Weights of a small image diffusion model: norm groupnorm, widths [96, 192, 288].
Rows from block 2 of a small image diffusion model, named by matrix and row number. Rows with one number belong to one channel. Each number is 128 + 24 x the weight over its row's rms, rounded and kept within 0 to 255. All counts start at 0. Numbers have three digits each. After the name is the row's rms in percent of the matrix's.
After each channel's rows are labels from the 100 images, of 14976 (inputs lightly noised), where the channel reaches its highest value: "peak on" is the class under the peak. Only what is clearly more common there than usual is listed. The data: made-up ball-and-stick molecule models.
# convs0: first 3x3 conv (model.enc.0.2.convs.0.weight, 96x96x3x3, each kernel summed), inputs 0-95
# convs1: second 3x3 conv (model.enc.0.2.convs.1.weight, 96x96x3x3, transposed, each kernel summed), outputs 0-95

convs0.86 102:101104111080175126189131168137107148110146152153106178101149155193108135112157135137126123138144122116162125159111131134129140158149118047120112130134146130119084131125118156110104145107125144087140125102141123118093165098139126125115142155073130124130122103110135132100151135140108137121
convs1.86 144:167146131101128138144110145097119102169155110124126106151092117095128104111140143117143097200121133115084125113130092139126116096141131140101134190134113110134114145105083144176144104148131099130150132116120138134159137146102161116132107085168159122121116121098113080128133128104167136075
peak on: orange ball; red ball

convs0.31 082:136111160136167129099151139144118105116174138116137156138175094089149149128124102114131139129126066096127109117099111216144137135134089165161107119123141107167161125122142119138077097117094133106143175159143166133121130126113122120151139130119094114111140112098117140119152110139115143158
convs1.31 101:139072153144124113159130155145100186111102121149091129115149148114101075169130150131122158147144105142112143142132139139105091147101132108098060110113118127161139097098127142114125086096165118134086135134124117148131119127112113153068108106128158156096162132125139138130151162133115142106
peak on: red ball

convs0.41 111:116172101110117099137149129099106150139140145081119135142122138073133123153160115120127155143130122132101164123121131108108128141113110172084127121114151114176142113126077108112131080096141194119136106164129125102123112087145155122142098148104159133160159138095148132105143144096103113178
convs1.41 092:118075070115145142157108129122080087124124138133101150132156128170116117075121110124134110126125160163162155150102103096099132127119156140161099133095120101156126103132165146086115131107114050132117124128136105142129111147111133161116147156121124116093134140118103159155096123135169128126
peak on: blue ball

convs0.34 113:131118134129124128182125121114133113150134142067109143117168133146109102121142116118140163125130074153138124151143126183135117120113141121168107079107145088034135155118175160128099142117099100106163119078129134122123102119113136141108148121107133141143154140122127138140110125159119164126
convs1.34 189:123132123074079125108123134095124146105123114115153129154125086123131188145091124139121107082140186117125145080143151130105129122087117157126160166111087153159150106101095098129140113134148155147104096158123131117105118143143105087165132139114126126143153137151101128149132132081121121168
peak on: red ball; orange ball

convs0.19 076:133097137121175139119136119139124030140163117089119132110147145112133113114090102083125173172138106094115113171102093140127130118126094139122135083116161107136132085136108083138113139127107137081124143116137103154133120128140133124134115121095135128111127116099116137107139113136145166181
convs1.19 104:129160125108096144134098097116138127102142117060156101130112158136117165151147154126118080148121134114159126137154131145150151110151106164110168087113188091115103095156156111133122138109061118136116120090123123146118118111118120072156109123126118118099122131125125156087107105131114129099
peak on: purple ball; orange ball

convs0.6 097:135120129144174155122151096115141129163105142084123096135131104083144099133123125124132124118133087097108192156169116108126148149092110057104136123114130114185128104116132136153085070133122108103166131098108147114111139123099146097137132111110084130119093112136138129117130134110150120144
convs1.6 107:143129137124096146101153156152120112096130125149108187126103160123136155133144138128152156125127137124162079129112132101160125115122184129144102137119119162074111116192139158136147160104136123132141134110142091148136125152135118170140138190098146133118137162133096133146102134137060152137
peak on: yellow ball; orange ball

convs0.60 125:128109085124113106124115146137117122122141124131137145123153152139132146127133117126120173138107148137107165113104122121111157149108130140119092144120104114082107119110064039116101166147121146096167127139143098134136136076116118126134155120106066117181103114148136117119088113113099161144
convs1.60 136:098124108148180104117104092146149142141138143155122152124129106118096125119117124150124135142140097090146109142130132124140130148136173090126169137115134166118136126166171188145143136085128137145157137123125090119100141098156131070123104121073098141051164140110134145150121129122119115132
peak on: grey ball; white ball

convs0.80 091:114106177122140147089121147161114098084113109113117131133143134126152137109120124122108150135122051112108135129123119157119149107150134150100112111152152093153180136125164100125104122118108171123151166103151118149129106183099105109150161087119149157101124112087084138113140124151161126146
convs1.80 119:106145123108106111135133109074119163137122126115155122125120118114121118131124080137147120099141064129089048144146161085153096115106079138136146128111129156135121099115165111111168125153104138107141144120095127116142159105178151116148117118106069098113123110141141122123124098105115110120
peak on: green ball

convs0.54 108:109107122123157112151103100144124115160136157081125094157145137110135137146127124111103114164168141164145152077089139080133114155121086144143172124144159121109088095115095094157104098109150119091167142118102141133118088121165131139185112115109165131147113144121143125125108137091127121129
convs1.54 095:138117185105123156120130167149132164103140106133143128101120120125144111075158125112118152118112103138131139179125144108145138077140171123130095126130100143136157096162064129158211139097102092133127106106138165081130127129139144101115141144109103112106124141137137138116115112102123129141
peak on: grey ball; green ball

convs0.76 101:139144162124135136164154082144117110107127120125123104132125108111078134143098130122127122095120135148158131089151130173136089125122167125126122119146098058156142124163179119116118099127120114158097146103104208123141137156134065109149123118116141154111140106144134136101134104096134118154
convs1.76 080:111088109123116099169086158107095106069132132129117106095097116111133098132094110154163119145155103102089102144125113132105114116110116136076129127122134141117116124098117155139191127128128113080128114112138089117116088149145105091088126114101123166132123116079121089114145112124151154118
peak on: green ball

convs0.63 106:109134074136104142144133151108128167120093142143109154135137133084129113141125152175109129112123136098130111186116127095141146071075132191096124136128134128105127105131109089160135141125111163113129119096131057119129123167132124121151133115157143114150097110128117124093116095145096110141
convs1.63 088:100181138099123145130133115139110097126131121106137091173133148094121144117142101092097117142124103136125105157148146126137138137140112122130156139119080088120126084148100103113088116108136102117120148087106106136120104048120100176158152138136094146086101124152152124116103169149122106111
peak on: white ball

convs0.91 076:141101124093102120113115131099148104165155107102111138144143120096185097109125172105145143158141130115167139133117135143107152095147094171142121096110137091125081128113101169117123162124122135191156118158109127149143123122140103149135114126110135161101152180113139133180107148134088126116
convs1.91 089:138181127144121127131161123163103141085133155104158164090103131116121137130134096170151095110132083140144127116129150120139131123132182155149165173134110157105158115144096154127085135169109134138106156119150113091155165142133164125111082158138119125119147107104116139114166105132167106149
peak on: yellow ball

convs0.52 085:141155144141161137166119150131143094140121141118121153128121099142121152124139149147141136116125129098106143138118133150146097118156115155140130117136149131129168114121173090140130092181133126133255113116119173139137129115112130121130140130132072133175139111135089124155139093117148126128
convs1.52 131:130083110111112148117160108112128131138141122088115152123110123092127106129118116134102105122107081153117129158157138107133125120125140117086110085148099154130135171124161113134158129106153116091096085159155101122128155095167127121115117115124173133041158172147148129139129164122119124091
peak on: white ball

convs0.51 099:147116059153096142146121128123138147167103143159110156150121121133143129136153144201140136154124143147113152124151113103126164117118127086109137173140168108145119106120107164117145151102149152112093079114152109167094084169095114128122132135133150133166121083142131128119106112126099139120
convs1.51 085:089111140108137132147138102106125081046126120099185152136109158127155121103096115118126103094119121140150158139121159119135141122120129182119113113104083149119134145133154094135087116105155091170102133097098136093130118128159144153150174133124119105132128146127153126118130148105161096142
peak on: blue ball

convs0.47 096:131106146141138139201131147142128114107104103085125119116142131178156127132125096105152183102117071105109135173105140157120127075137098169114134125134153135150156108118165128120091129140132148112200155151115097146131137145124141106133119089146140116132144143098119140105136138147158127147
convs1.47 097:122159162126096132128144079154103116128089145119134128152109125125123129115104100110114109087151080108144109146152130104134125132120128127137145136124094094112118132133079092105196154106081125119164148101104121146127113099165120153136127137087146163090133131148090068149087129117124140159
peak on: yellow ball

convs0.66 102:133106091197065099152126169151160088142115111168124135128127127119136125116107144162117098123119107151121135129158138164127147097148134141157104124123118129170108123119092124146136099125104131157166117214132106138133088126106111151116149117122128146133099130121140136189136152125104127114
convs1.66 096:143132150081136130112099112096123145200142108125131133135116073119158118129117112144178157124123187183143119145134111111139145109154147140164137171142126100151110134154128133125121103141140138101149104103149109145126139141128201139128090083169117146119108084141137110113112119124149130122
peak on: green ball

convs0.64 118:158140086156088131160132153139130087149129135122128163094158092084131120122147129114118131125133101136089127159112126117127149098114136146085129114129139137159151100079115089131095174111093161144209108152169109105136127132138124104143143106128108096175111119128111122152145135136148095137
convs1.64 145:117178158138119119101113152120154112166132111137126126123111133123117153113144151149118098106150131122124167135171147133120117118159116141145137129140100099134126148169059120116085086136167131160152107108126146151168130092126144159131141182174121182158102098147131110120105091147163137110
peak on: white ball

convs0.88 106:096102100102199133145167175118128103083117094114132116107129130136106123099176155143122144134130122150124054128132139102137140147104150129135106141119128129121142140121105090138127121145089125159101114119174142114152138123109143150127145115142142118125150060145145109097137123141133061152
convs1.88 112:130165149145084098139128113164139151148163128164092134144154131166104116175078116168149150137142138142145131123120116120113109148152088142123161084123111133103118154111137109111141141126136155076143148135128121110105182132134144130112123139128154112135109129134128128145168122146072210143
peak on: yellow ball

convs0.3 095:111099109141188115125108145124141140104126127094116096116148152165170117118122061143145178147129095129126156160146123169102158111134114106124132111126134140101117159099107191129123135105114085065111155157152107137137094113117119126101141129134116126156133132112132114137164168159103112122
convs1.3 137:120126128116160157133182149136138128102145155118131160133141149116116137148122086115116139146136108149149089168160129142158092140158160130098105096125150129100134097136150082157098176121085118104137129082120106114178137094159115107116114124118143100095090148139136188136127141138096148157
peak on: yellow ball

convs0.79 099:115112125140131129122136143123118119079168143157101103129139125180120134100134068142107154122142081124163050139118134118107145153116093116112128150138127146127117123121111072118106129119125149052116155137153139154142134102097122092120145131131161120143139109135128125127104101129098194120
convs1.79 139:137127147132143144167137096122124130144097165094156109140165158150133127192120137146152116115153070132140136157146101130150118116147123132129142092122142111125103101091167142081147147126101142131103160081110108141099082123111108099065154120100100123129142152105100120109108140163107110112
peak on: purple ball